Weights of a small multi-label image tagger.
Training: adamw at rate 0.00094, 32200 steps.
Data: trained on simulated grey scan slices of phantoms with and without marks, 245000 training examples, 33.6 epochs.
Rows from block 7 of a small multi-label image tagger, named by matrix and row number. Rows with one number belong to one neuron. Each number is 500 + 40 x the weight over its row's rms, rounded and kept within 0 to 999. All counts start at 0. Numbers have three digits each.
After each neuron's rows are labels from the 100 images, of 14848, where the neuron reaches its highest value: "top examples" is what is common among them. Only what is clearly more common there than usual is listed. The data: simulated grey scan slices of phantoms with and without marks.
# fc1: MLP up (model.blocks.7.mlp.fc1.weight, 256x128), inputs 0-127
# fc2: MLP down (model.blocks.7.mlp.fc2.weight, 128x256, transposed), outputs 0-127

fc1.155:525473389545520514473453492509491475508513485548492444536425475428524507454426535497514451514455471474533491507528415493476478492422477478513516573535464458450512501537482560524464547445508534436506576534483493554525496505542501531598547484550544523522519512501489533577486452462537545480524448490472502545531595541428515473510499467493478467402498481572517533548462548508505551553467
fc2.155:435538475461498503555510536547477527535568512554511504563468487539498481508548432499468498468483466479573489475464497505560554471499468490442495456533448492540479518476490530454534493430439536479487541553454521462563457526425543474475507523547518401462563518499417509480534491566533489537535529561445483605511549467444547469492483505523461514479467553461504578513559440512546432546505
top examples: dark spot

fc1.69:476505539566492543558580498535496503477476508493470525508517518469478545520539459494515396516448470520532519469499432500554505431560473502453463547533512528485469551454501510487480470487482519505486494522524469502513506395524503505475573450488514462496415541521462515576479485547534513528495484560481509506351500497535588458499564481467493439483516480569522521526492437477599560516424
fc2.69:579445491507510479469468544486506516516411504535502500571424579465538579504428513478527462476447496533518494523462496535473464528406578498513428491523502529543547482470464490541479549504508460490544513482525469497518585510498540516529436487529534533509473495561479526501536565432505491496468443436492452493568456446553508463501519431469476440532518513508502539537510626482432520473455
top examples: crack in bone; chest

fc1.30:430509517510541441514473506468488496517501527542511433510486509526504417551473496568481428538466504520510506436519508540512520494516552555559522525426523393583492509520538476521570533433504450488547474482430486458474464489506541482521581519461529526516530496418498451502588441496520411576484494483522523471537559570511464537502464480451493418438491484500506489474468557482451545452495
fc2.30:453445467513473513489571415480506443580441513511507505456595525476480515534531526542504426517530490477385467510539549555479537514536499565494515468567494462446548544521406471534468472457518493512533468527497515514487513458501520475423476485547481495442492471482450457488474466470552460504493485540419461506533528462500454545515546503550443578515493414459498425494502450497471541494566
top examples: crack in bone; limb

fc1.59:519482446502427528553590472584563543521527523458465557516528446488525500444485595590434551477489513507545425470498481488479540487459549494479537508495464494479515522490515517495504446511464508511527539446468511472488497497516507545484529487535553451504489478587426474458414520535449470461438538492564521495510474471497536459453517508448538489460533493380524557551407531523509506546502
fc2.59:582465563537537533498471549499490476538502490534531446423472571465449476538488484497524557544548511540472532477542403448581533574489458463432482429504530558488528500494430453567508545586498459446525462453550496479541555488465520493552478528430519480507487489551523461566483503482516452465495564527455545489437442487446514518523521564476491486512513441509473533492522530526457436499496
top examples: crack in bone; limb

fc1.160:435480529429414519549454538561515466455527482468504488576487509486530444433426526514547481512582530521584407547558494507535502484522453499538544423498539472468484472487468522557528508520534521482487576547500528528571538467479454513500512473474568539546412489511513484530491532517526502463546519458374534442509456476490496500515508511474524517569483524444467468479468442551515479521473
fc2.160:509519572501549542463434546522484522378547472435518538491516470521417521487542474463470473470515447443554493465499512547504408522407441490489483542474487532520465505500559557448525527484463495483411519459549521414471522494457432522608481491551555518504519483471484520517503482541525491453561514531513529516538518540463484536560461410456509473504547465511475502529490523463532484554490
top examples: bright spot; side: right half; limb

fc1.68:483510482493519508514512510499481508458500547515489597461466512482493539465507467564476432649490458508495500498489531529464485486510459522573478439501450465481500481505483466475514513551478504483387484551584500487567468459472545467491460480497477489467532454584459451509503489508567513558551477522525497495480492502546579477519457544462535486563552500455471362516516452491574560508464
fc2.68:474432522539436449422490517524403501515529473481471430512508497480506461551473529463482497460458548489463483458423443528487537539502499560508516511543451459496572492484467513477475508452516431470462561443519517445532504499474495519608523468436516527557448434630518504535503579501548496497485501473489519480477518486476484586528541515461534565561591508463497513514538559492518499478483
top examples: crack in bone; head

fc1.13:513461508482533490469488490479494514501455491561487464495512480599481454512482507518419553522469472519536404473617459434440507466407525566558516524446520506599488523475455490540456507560516527481483495469485486490489430559539519456465571537529561490478525488555472528514545539476522464488473480445493524513503496506541507441472536536536506438519470425451530483544443552579443451500500
fc2.13:459438486515449507474458522515437430507571465530524455465455546519498492523439493528540466477536469550484461444409474425519503523454531550467487466539518535514508437559473421454495492548486473544486517461567491476506585502546560524436482473503554474511496520418484514488521559516527474517494514479489430546499478371512469508499501526475467562523473392471489441490517496467461533445458
top examples: ring

fc1.46:432506495485483478526484485544569507526519555468532562556459517476509573492461600579454511461528413464507367488412528520505470526506485431500493594482515548488517496521443488560448495470437443527557523478519453499504481457477443560521482495490487476525492467542508498473526493478512502484503540409514507530441559481499457581506563511454507530465553430471523554518461483529498481507499
fc2.46:559493504466538514488529511538489514515437492490572550514471486564524460476544396475521494556526484479502529473572456504543468507449437472490478430478485565505521432506493486529533550550440502472474528474556495521495582441478506506464473487505563462462532461521485468510502432520494449474457440493457506491414465442473437434493505488476538483599438452433487551527488572536427438490456
top examples: side: left half; bright spot; several spots

fc1.170:468472505531465548528521539462532516520493493460474519451528462563548521448501563509522512486538495488516502477483482476535520511493489413502505595470592570551474557489496472472523418491503529490448437543517484529552537486525496527498426499438445426510525448557484501510419556488523464478558465442522495514505487408510491500511534498363531439564498447413571516473461475519492510479505
fc2.170:468535553419512453564433522509515516461502448509535516465488454522523426417482423548488587532457428523506528483513472460506538537526525481508473482502509446480509540501430473544498481573449496502558545453510533477433457550428435486508540531500553498512552544514493433578490513513523475536454478480548494521512556568526499479513478464448490443457513467481503530469437522515496377523554
top examples: crack in bone

fc1.29:497450528470480583546480468482505441524463489483508423538489466495487458511531519480462513575447473489481496511493443498523458549484479568525442474488487476471513482487454460427489509549527520490459542535524522486547530506523580499562481468508451455420521494560457468502474522454494582485505514399500519470505547546501535539540476645490446517537540504553496426625504489551495500470466
fc2.29:425405547497449566515497540511478504556445502524517512460526467499508501525543568515527598485556486508503480466483459470427463526489402469551483514546485453457543516527473484514479443424497442513426506567513539497528477456518585497524538545480522495545524448536533455491514531486449482455456598487505472530483510477468546545561523508467464572530472501474512591546545543556546477485505
top examples: crack in bone

fc1.94:524471458488531519498498540509500473437430468470576545483526474461461515444535505527537501408485534583541491569577521482464493442475550570466474467465455469448505452523470465467505613477521504547514533485479558413439478583485441518496479466531512526530457477538496421532499573526469496439564483492483490517501504546540555507488500474540523501450457468479476429510487532584554516521525
fc2.94:590557463474554504499557492533485516476533491487498525502522514527426515503479434455508508535445481485513561493517504559583524527420476568503488526496547551549561459506515490527569581519424478456527488487491476482410506522473451475478432493479518518435486508468489537508522496489470493423484451523484445434575473464527485391471492439540511510530450461537515565479509586446438507498543
top examples: crack in bone

fc1.22:476493402545506535463516460462495480526476477473538427521502512555480460468475449493472539467509517451499484453545561507615498507470487541527474486502569416451473517525526504545523487536549522493461514590522458578506510501554539523536499505461454443475546502539434540572491479468467496546497508526488495487470561515400495523543422511500485520592527525540503477457449524492540443554400
fc2.22:522443407504525531479547546450511554522491525484476483561462556499449466469459539460501483528496460517548475546489517456422563513506456450462481497528475589473528526493442581496486478505481448500563501549502529461550468493463567553570511493544420483515508478588480517482443514478530511486532523482439442558483446439422492453546533512461474492539405541512534531492523548531552465530453
top examples: dark spot; head

fc1.119:534406532584483417532487558512503496403486475513483383370478436476497496485529479431530496482472556489485549564543417480516480498487482479563491449476538515528478531496500444448506477488536564495462546484457519511562531491544502513494443521457546501472476522511438561511536526515520455548512524503588546487544519453518514499507477488471491419500512473475555440562527526522526491483502
fc2.119:557459523515461366502515533508467514507456500509528526413457516576485483522504434587531515526529498533453484478491539478543523558502492490516494470503440466497479556442468510510535559539468461375516526473566491468536524474490474458514539476420514483516583474539486453545455475547559513505478511531566502494459460522478478439508563465458508503582562472541523499518463551497461423520530
top examples: bright spot

fc1.189:498526531512521429510533447502496501500548536575485479438431518480443452489515516495579529519586450497507514550454534501450464481466493446500499501505468558501461487517549507463521486484500460585472499432522540525472520557539538479470446517524538535415489530468501568507576527522472551513485510430595541502493510546534461479447512496458486455444418528539466498603542425565513498434476
fc2.189:471530614505429530524527459516447502501505552519482454469485506487424522526463460579530523487497538440460483499458459477504488479578382473489509536503487477487507460508492505499476517477510414475519547501536497467499381441494534503514554578482493439503543584468515485577458517554484583475537464539514478542553557523478473468506566459496474574501508484488512491490467479527525530542583
top examples: bright spot

fc1.201:445420453523522488568475475456521537466512523541547504477482460542541513473479456523487521477466473522507472527503405430564503533513493560470455537474579530569477474500469508437485509490541527471495504449442484515551493533594488508507536523475529513474386513500448541559490530543481500495481515510528496425513541573481601490455446521524502482514483517453553418564525536491550501502389
fc2.201:574436496470459522443562568462538497532434521515528556497518501480518497502489549481536505490522514535509489548471509456472492533470514509502381444503541552541559522439529452501519535542487457428442485551506514488478532489511544454554489483519480531551487390498507431453522478540481481459499521471505519546564490481497503435437565561480536533566501508531494544513479595557476407518422
top examples: dark spot

fc1.224:479518489440471475491507534476507446497521509496503571526427500474521522480432562517416484513545482476560428480474530507514503501430476476483499640571475481499506486529475533586498514474495320509519436526564466518501484498464505454510539480530434574470546482516564501578538493411533511437505555488503518463483517501465499538524486498509526500525501425523548510504497495488495489487492
fc2.224:505523471479535523519458513496486473455522505509517506518403462565538499515519395523533493532495454521523532451535423537476420510443454470535520473441497521500471524474560521513531549533443526463475481473591495452525534508489450554488447476525523518428527495489427437526513410587538431483556497525480509484379438476453472477580496489478506540479488544478507539531481496527518451573514
top examples: side: left half; bright spot; several spots

fc1.157:508485536528543459498501539573474487493480497456488446479501462644453565488500476422578409485512509472520479543490496451502537486454505563519506539500555485530504521472500491515446467505487445430413449436506503543549474510516495508449516482444451516514549563504549527501546488443516413429449505448507471478511465530555500472525543575499495488616512515485475462528529524494568516519504
fc2.157:462518504502484486495509539510489442444614407538493415496398488555503479549509456502516510462529476534527510436444560455480460501508487441427441528497480518433500467559489469462490496537476528515499526485549496472480509524535475563455526540544542512473500586488517537481499507534509522484587525553482425517471513461488534493562442559489450562448569552533486424572535472491521496496539
top examples: ring

fc1.175:523492510534541441494474532495507560471559548559463495500514460459412492508472550496516488537613479513480512478495502474523461537472461403455549454521483471507496495548578523548498475509457483504486445558552524397529484569528485467508448568482422510452518491510561497464451528516537491574527440489562512536441523521513583474455471515493464497476534426476515451557501521544564466553470
fc2.175:497570507466488438482428485530459470462579468486485523503514427582473497473472530551541481531428527458431468449452555462542476440575531451550567508472502452510475477438547467461459504419483502517507495450467537508457474523516481500552473532464455526443521536457472533450506529509469536464530486534553462490487566561516535556469479481482505498389556501494508446454444422541521515466486
top examples: ring; limb

fc1.14:507518365486522532611535504496539448521514481473466499485482517552523471503530587473490475503536466483485501443467363533431477463506505567578526496492467492498449518525495517487515514424482519499463489523431479479523497487443477533469516508445489522475494511418501520487428506520491534500545506401475531514511531528603493557524564531542486528469445560491531486475484567513515474509426
fc2.14:445469422563575556572488443505504496532585450503490497528599421485551486446560528526480587520533483537549440568545490440476537468450467527467541493565467499507484546529514521471543463487507531545491536513471519494502516515515536444498522457518543525440499499506493510462512482536369514466437463481479528494456508447493571469456575524483478471518503543563491489533489435493540494469520
top examples: dark spot; side: left half

fc1.214:467475427502556466563493494475486517496510510530427523489479489493489539449470468503502461505509505518511524453486575560477449545438485506536451526501565466461489531517479560538475567438528446410500447533482543479563485513498553462441467529506470559512529470502591440506531464465491488551541480555498471415508520424458578501581465475488546561563491521582529442495409489499538512496491
fc2.214:493456397525466462505498514553497501515522483467468429529442546550556579573461499510461464509434535566465631503480400471434537477520523488462535495511481478544550530479487554481452562536472494437515562504573499472550563489474484470522523516505465506520470514516487554490538499585532501485492445494451536514442480464514454444521547588507494505510541495460523491465488537435527463523525
top examples: dark spot

fc1.1:445478508569487495485489557492559499517581478503484537505494524544486511499510492460459525559571494538541515480573459519636487491466440445494508453488486445516505512546541506548490461475556464463535469488516465504524505435526565481499459453485511428489510483478511515471536459423477562524554532469591485495473428518517433452457566588450524493489486516578512451469448505456503458581488
fc2.1:549486512414531500480529477426530587492483529527464516471524483518583584452484476575531563451495533518521494588524580418478480462501466485491459502540549506514483574512510517496470477505494476541543535511501510525432454501419520526516478530465490561515419564516470484498477436459588519486490488513498511416508560500507480462450517462464447446468473591474501471537497516475465437514563
top examples: ring

fc1.230:497504552483564464494506537520484498426473526580534388429505479464503576503591504561466500525490505479470465517512489525510523486526523415506477504512556461501507462472532443564477575507519576539473540448450537433450429530500515425508503493527424525450461508397476506555492539525540444494508552506519529516432568501568452534500465492483501463465488467559527517528456538504517500464489
fc2.230:508440513496532508416495440437474465559506501536531607541515573509564537504567513520469514542487496512496481452552489523499486513412410488489515504500534491439499542500462448508517556482453491546528447508520496542525523499483517573461510450506548529447454471578477488537424467411529468461524520541497514439465436501443534445537555525475429480490480438408519542492536514460462469505501
top examples: side: left half; limb; several spots; finding: crack in bone